Rows from block 9 of the image encoder of a small contrastive image-text model, named by matrix and row number. Rows with one number belong to one channel. Each number is 500 + 50 x the weight over its row's rms, rounded and kept within 0 to 999. All counts start at 0. Numbers have three digits each.
After each channel's rows are labels from the 100 images, of 14848, where the channel reaches its highest value: "top examples" is what is common among them. Only what is clearly more common there than usual is listed. The data: small charts drawn from random numbers. In brackets: how many of the 100, against the usual share in percent.
# convs0: expand pointwise conv (encoder.blocks.9.convs.0.weight, 432x72x1x1), inputs 0-71
# convs1: depthwise 3x3 conv (encoder.blocks.9.convs.1.weight, 432x1x3x3), a 3x3 kernel
# convs2: project pointwise conv (encoder.blocks.9.convs.2.weight, 72x432x1x1, transposed), outputs 0-71

convs0.72:528545514508459548595536428471455493557523509506469519447476557509505450524430564563550433539512446492476443533553542553573535553550516619509524587581597644512560467490442538462549459480458522495481486567449447485448
convs1.72:394500546447470527469497561
convs2.72:504493504460474417478581514495547534597423535492481533470546482502441478541440480487468517477416441573530550559534527584559614535566530467474574476528571491530596529444531494441565468535442446501471579600479549545427
top examples: radar chart (48 vs 7.3)

convs0.4:472469482531518477469585539503596500520516486509562446569544537515487514528516553456505499475520479474493560587492567556562569500575520578623613582590526492613501454565505575528462499403528492516466533431519500434521
convs1.4:600405496506503488555489490
convs2.4:439531568466503445618540487497544515428566410401438425497424491504505563525526476503425575486474498482495517523582532529467444478504515641484463503532529519471448434509426567602493443519481580412522474466490498515511
top examples: horizontal bar chart (64 vs 7.1)

convs0.182:531479501508537493463529507485552489408552514523515515477522490394568599548472519398521465487526464591496470541491434445578570410412469498518359464541408469463423550482481476494469518423559502551476555588511518513488
convs1.182:479412461506595510483443483
convs2.182:476485570545508497559574409510510549503500531488472552554463482492480417540504419445401461492505444443448546445506549574520565558610432546546593471564457452536596470483485532430426481442528479502498493463407482467569
top examples: grid lines (73 vs 39.2); rising (36 vs 12.8); stacked bars (30 vs 7.4); kind: bar chart (25 vs 7.1)

convs0.141:514499501470490474511574443471457529528502559437492497430478507514419426473476445538489477521462507426469473531513519582536480481533470606505625629502611518546542571556488538427515484523512466642520516567507482562425
convs1.141:518544417577457445480469536
convs2.141:512462541529493544521451389495448544470588484472641476436514467497456526485581513517491446555530510400547498524451477452528527556505542487452495567498430539477542482486498484509458460453565456696525487549433541515466
top examples: one colour (99 vs 53.1); line chart (97 vs 7); flat (48 vs 12.8); trend: dip in the middle (39 vs 13)

convs0.21:498462474513539539466557510548583522496501525506544474573517535510510480544497583466511510450480501468526536560495556543582524509522528619605643602543508523614504469514493512525452535439541534415480569372549535492519
convs1.21:600421520515521435503524481
convs2.21:476538567463487444603489484496552517480552483394457434493448498566479531532513517475462553492492483438531541543599567524518480509512521671510452482541585511496453369554457467561444457533494560464547492433455544521546
top examples: horizontal bar chart (98 vs 7.1)

convs0.171:583531551437507626553563579473461531484424529503411546501538439491513560461510457385518466510501420469399487553502529479484475508478623517481498480551528552533585458504551499494565513522498541406439499536410485512453
convs1.171:459461437447477470456429435
convs2.171:561599524538529616464432391464507526459651498512389496475442446550521523499519444517480512562484536525415488446532483516557465445537565478493466519499415518471456460566489546587478501483487422552532533511427486551489
top examples: dark theme (80 vs 30.3); bubble chart (47 vs 7.1); line chart (46 vs 7); trend: rising (37 vs 12.8)

convs0.213:488503502515442449489545534501400513521469631532532550522459476510424490487477479555578530493525516451517410540537541504480522579602436578456493553609561496525553471576467458423475533519456487568386452442477484554449
convs1.213:529457558428569447547472529
convs2.213:481460494599561575514475506441497457513555492485452521498498495485510423547457530503468493516474466468544510530466326519424510405557404435513535493441483439520532591535555577577441544472561509478514584507470590454526
top examples: line chart (67 vs 7); peak in the middle (58 vs 13)

convs0.416:551427409583494441415492528501527435505553514472599478514439533522551493565496480535525529456548543481504527487456456413504493472425436517456400456448435435497415457402436461453428483491433531448549472464506556432557
convs1.416:431479563485489498577503416
convs2.416:553581520462445483464516449459476548436469432590570474430468499480471480509476495485497587505534526482524512531485503470417552481416617452522553468548389544477408449474545373468549471556518517540552477590553465533450
top examples: falling (50 vs 12.6); line chart (38 vs 7); bubble chart (34 vs 7.1)

convs0.402:515446442589502462495556509509561473570552578462580462494383576468567425541435545471481490513552481448557453544504513523563556544534478555515459540452483513489524421417430530510459422487467501429499380513497510397522
convs1.402:596500447442447525502556482
convs2.402:508552411587404500534415442477538398528566391475495435517456358457552499534512528504415509511500369535500461496443433486491525513589475460473465496474454472489539510525495474568472504474501510470586453509492520440455
top examples: falling (53 vs 12.6); area chart (36 vs 7.2); flat (30 vs 12.8)

convs0.336:566498497545535488513406540456453516462551522477494555515495475526518545466573460558473516560511545546421559504510517502562487533567610480471497518542507532551561425331506421565498452460395494488598546434560470538486
convs1.336:493494580501514424489570429
convs2.336:575504437551436504472549506470494452391498486498520538490540390435493472383534508500597485507479477429563471523460537445539526556418496415572510531484493537462525574508492419619487491513580562513494587429499515464458
top examples: horizontal bar chart (61 vs 7.1)

convs0.130:522499488583434545486545507505398524569497507505533524495437458482396532548509500646558510496579554502535486583513516469492501547577460563506604553546506473635492541559455524421505583486544512542543490426486512498530
convs1.130:511459524437620472512483519
convs2.130:495430495590512590519483513486523489491515494531473476503517473495552364502509562508446487519491508470523490505478301548399498471507415449466505492459523433515505578565494532527395546475556520528508567489509563386484
top examples: one colour (100 vs 53.1); line chart (90 vs 7); rising (50 vs 12.8); items: four (32 vs 13.9)

convs0.103:484474469518530494464593522521624494521473509526528406565529568528541491522490528504516468470461535442520561551485539584565557526572503635599593576536502485614490448510505561556462465434529530464474487464538540423512
convs1.103:612463509557444539519514514
convs2.103:445546531460455464608525502512515503496572384393445431499442416528530556531522479531472565459485510453503414523542563500509415495505485621504447563481558502500457461531438521571484473566466558419504441405491480478529
top examples: one colour (91 vs 53.1); falling (51 vs 12.6); area chart (46 vs 7.2); trend: flat (39 vs 12.8)

convs0.185:592557504550494558504595489513489474504492503516540507512519496490401527527500501558553550471519570520498455532539614514486503504546501545517563596506579494601546540486482505335463583538437510471588393445545503531509
convs1.185:445462496551406540565480480
convs2.185:499476509461481538535489527447532536434540440467527458470544489506441499578453494542496501496390514441549524507437319497413501427546406441496525456409546444572507587491531509503433553506548497463468477524532563414529
top examples: flat (66 vs 12.8); bubble chart (52 vs 7.1)

convs0.57:457480500497543463441488556496607532518506429482511426496469512507550509456458507538464492492483590576533541546519506543553494517569564570548716546569486487625475465528504516572450462435531508467495511454529532491538
convs1.57:574461536543480471516461596
convs2.57:400516506521507484587549477480596510494535436403466487484425511534539578543493467495468529510503533505458470528579570484488447443508508587548472487544533517468483344524419610610437482535425484436471524492447502501504
top examples: grid lines (65 vs 39.2); horizontal bar chart (64 vs 7.1)

convs0.132:640502506550536471469564493482496492533502535559544592593539546495401550531472506571511554474471490534488500551594539539545565533553535585532609535502548496581561512534494503440470454550488526566487392441563537516520
convs1.132:529520457490456547494602431
convs2.132:502451489499480526517453507462499471470560436464483475483540451497484422549479552455484488498471494437537502500426297484405503449523434418500544492375555434537501598510546548495435569484527496484517515475540551403513
top examples: one colour (97 vs 53.1); line chart (82 vs 7); rising (60 vs 12.8)

convs0.314:465482482533553526459480548528561468510571525499582536490479599532528469513499440483460419474520559444507509507594573597477569566582561525553480601554526480495501502392494597558455452530474492470486434457582583453535
convs1.314:575486545516434487496529595
convs2.314:446534489515492540588491463381494470422595378421469472517453436563565485566492496559497505460489460457521481477501465523544466541530468494569450477481495470522529348499489496563518503534559498459554534481407464398428
top examples: flat (48 vs 12.8); area chart (30 vs 7.2)

convs0.96:574425553480558477478430490475571491395467550479490551488542474404557548555468427395474495475400437567460522534524425474471554486444472515518480451552496465485438519480571554503463476535467603554448492490404577516533
convs1.96:425458484530500532401495556
convs2.96:461484484636554468558532416594503520517588537443430593505500526490548473517532496510434550509533460490475477476497637577598508473524523630516532559544518485532557439588504520505457432519490489499457457508479544452519
top examples: grid lines (70 vs 39.2); peak in the middle (36 vs 13); bar chart (27 vs 7.1)

convs0.320:456453469512464451497529388553498485548480433499545440516390583448487431577425523590487523505460469483605469486550526509511517573554412594552523485476535511525485500529438581522478417497459556491452396437466488467521
convs1.320:565516448445496427569513454
convs2.320:468538366544463530524433509540526432504468371456492417526444420535527431565470467511460505493437428513568472550533520528551486551615416488420433508531497470459575514516535558523483532474417504430537514503459552474476
top examples: falling (68 vs 12.6); bar chart (38 vs 7.1)

convs0.75:594557573507518561535612507522474557530447450508437549486535451536330535531536499558528502533496543536525424540553571457482508537552548472508566492482578551562556573536484449528543519533522475507510383467558456535502
convs1.75:487509478438448426440447441
convs2.75:515493513529549478532491467532551501554519512556471431430500388394603501548581474548463515481626601437578444480479499505503462456502488448498428537389431485453519577561531480486511449472504549493469557532584494536536
top examples: flat (66 vs 12.8); bubble chart (63 vs 7.1); dark theme (60 vs 30.3); items: three (32 vs 13.1)

convs0.363:493540463553520444466475492489476487491576614482551511573486487422559498467528560491538531487450469483418542485419383468493474442410400484464439458361445455474432512524488572434482565561517549543532566513512516528506
convs1.363:409440457555539510541456522
convs2.363:501505483559482456397547487467476493561506494509461554496520481505516506456522439506452554507480452542443448530516708574626528561575531610496496515528489479482571427501524513529561468530445548535479575460526501527437
top examples: dark theme (63 vs 30.3); horizontal bar chart (54 vs 7.1); pie chart (40 vs 7.2)

convs0.59:544533460547498410567510492450417593547517493360516459554408493467475463473450518614425524543478458473501467457504506535458486544522459480516551560473548566596565478439460448478528433482471536420520468413526479438465
convs1.59:441440469467496483601551511
convs2.59:478396434400441521485477620501470512417406597532491454426493528439432550451474531523519446509436501498493440520513515503456486538459460502530443444492563464520500480582379507553521500540398473429511527446563492502543
top examples: flat (72 vs 12.8); bubble chart (43 vs 7.1); histogram (27 vs 6.8)

convs0.378:602502537542521518443420463510458440400565497492517552505518474488492592502503445470544551458472572492461555543487376469528477450494502517474528423428492452507444542451465599462449538519460566617552557480494558602513
convs1.378:541439447545482511495393516
convs2.378:378477511497395452467521517475505498403449451522364530555512485546513472437427454459469479467434553500442504573562580542518533547475436591519555465546549464570612538456502465446536539509453440498547502491500470525512
top examples: dark theme (94 vs 30.3); dip in the middle (47 vs 13)

convs0.184:558519536521557585502442558487416510479564609458505563526533464486549550417546525414494570511517508460437530492389375502541453470472525476477445502394436473512482500439455519462481567500462529496602579506526542544485
convs1.184:464487442481542545404539447
convs2.184:450609471583565465579476458554554486415605477402460461500485443482524425569491514477431522489488454450486442467462503574560455482528433512533476524526548401523577452503493523543465479509541419493519469483445506379454
top examples: dark theme (93 vs 30.3); peak in the middle (60 vs 13)

convs0.287:532523549479572501463577587527485531486450512525509508590553440479467565458565546421502565455456452484480566514442456462448490441492529470524496420415450454534472561611566450502510629548595542493520538455504521584513
convs1.287:586508499524465416484427475
convs2.287:491511455473408563455510573523557494573474496588427609586441491537523480512452452518407493454462533510461537484596538548407533448502494516520502480555494558496520529384553478367529564505502516452468567491504535560526
top examples: dark theme (100 vs 30.3); pie chart (54 vs 7.2)

convs0.374:532487438540465484536478541495503485502590530499523402501391519445594425486468540487509460511551475480538441556542544573525544569542479556516467563519494525552519434417416512517489428394439573427498425465472510379506
convs1.374:490386484504491485575555490
convs2.374:570537446443455559598395490523518562362514497552528463453456481403472430548495539541417430544453564388470426531495436466472505486484483518447443554472521480464503502543423525460502443513483423526547438501542509479514
top examples: line chart (57 vs 7); falling (47 vs 12.6); flat (44 vs 12.8)

convs0.159:602533430582521513473516562517520528602517561517539541486492441561449455540467538588533441470429587498539499588574553585523560592587491559552540598512523458521502494457446480443484431506439467566492485502504535525511
convs1.159:583465565492565480504543560
convs2.159:510440486526455590556495443517480442557568463494497506479478374523547450541461484417468485466445531466485469450526358433468494419453406502426459544461539425533481535541508549499410545515534562452518567485446553462560
top examples: falling (43 vs 12.6); heat grid (32 vs 7); area chart (31 vs 7.2)

convs0.350:544470479518496488493461505452505466488597589503545531430484554449585511524461442433537549491613468470475496508518480528614532546530528625421451563571536491491511389425407491477447454494430506527563473505435530462512
convs1.350:554467469584519484447455429
convs2.350:457543415451493593541405535516461487438419458543412454500527532610563477512496557511557525509483455536435514482476482561451512488451532462506504415499479413546485475566462591571379525474461496437525484513528549461404
top examples: flat (51 vs 12.8); bubble chart (39 vs 7.1); bar chart (25 vs 7.1)

convs0.341:440574456521474457464429578552527491547523561525599465615490477523546406465545528525520523418475472455545543451456515525418507545504450441546455463465431422441432457572494507496440557520483542513518520480464560498638
convs1.341:406501443508576503537528450
convs2.341:520577475492479452494518537580519465510471541458506545438561553463458534421594567476526544549432475552450409558473572460560582518503531498421480464492520436459581532516464574588466448495496423567476555587555546482427
top examples: horizontal bar chart (60 vs 7.1); items: seven (31 vs 13); ring chart (28 vs 7.2)

convs0.183:581471501449459516532523510424522441457566536522502475444452530444639504487427466440480509512638523568374456570505532541556482477486527553464474538561521514567586452478505475430464511441486450494578524558481488448456
convs1.183:487519617456518504431535508
convs2.183:433421486491546457434514602410609446448446531433380478544552523512545613478521477556513479455571514530480509467501410507436385504506487445561467511436524465491540567443530505544530541509475503482571518448544475507507
top examples: one colour (98 vs 53.1); area chart (93 vs 7.2); dark theme (69 vs 30.3); dip in the middle (35 vs 13)

convs0.84:623514466541533496457508531491589493468559458537541459510474524504510542523490561516472511504557602565524542547476474510574489480556577611565515531577474497659513537495480483492476542418578530526571575417564517473488
convs1.84:483557412527442543499471566
convs2.84:474544526532619455530531492482478525531547472415443400557496545528554469585477406468514432520407484561541536490509507508495521464609454589453494479498534545494472357538477533477543444527446536431465565495493421532534
top examples: line chart (100 vs 7); dip in the middle (100 vs 13); one colour (100 vs 53.1)

convs0.233:500439455566531569532573437483472487497501486554473493453519473522510537448477576534502411527473570515523473534518514519656532460511518527530540572460548542625507541459462423590544519464589532466557542442608452447471
convs1.233:562522583522450498533446435
convs2.233:446481462579540510507486498540526432516593513435542507387480465454487493516532508411548531539464404498555472523570529432562469528503396598470452527525665460490509395492499530577530515507487529505487454494452452542476
top examples: dark theme (99 vs 30.3); heat grid (98 vs 7)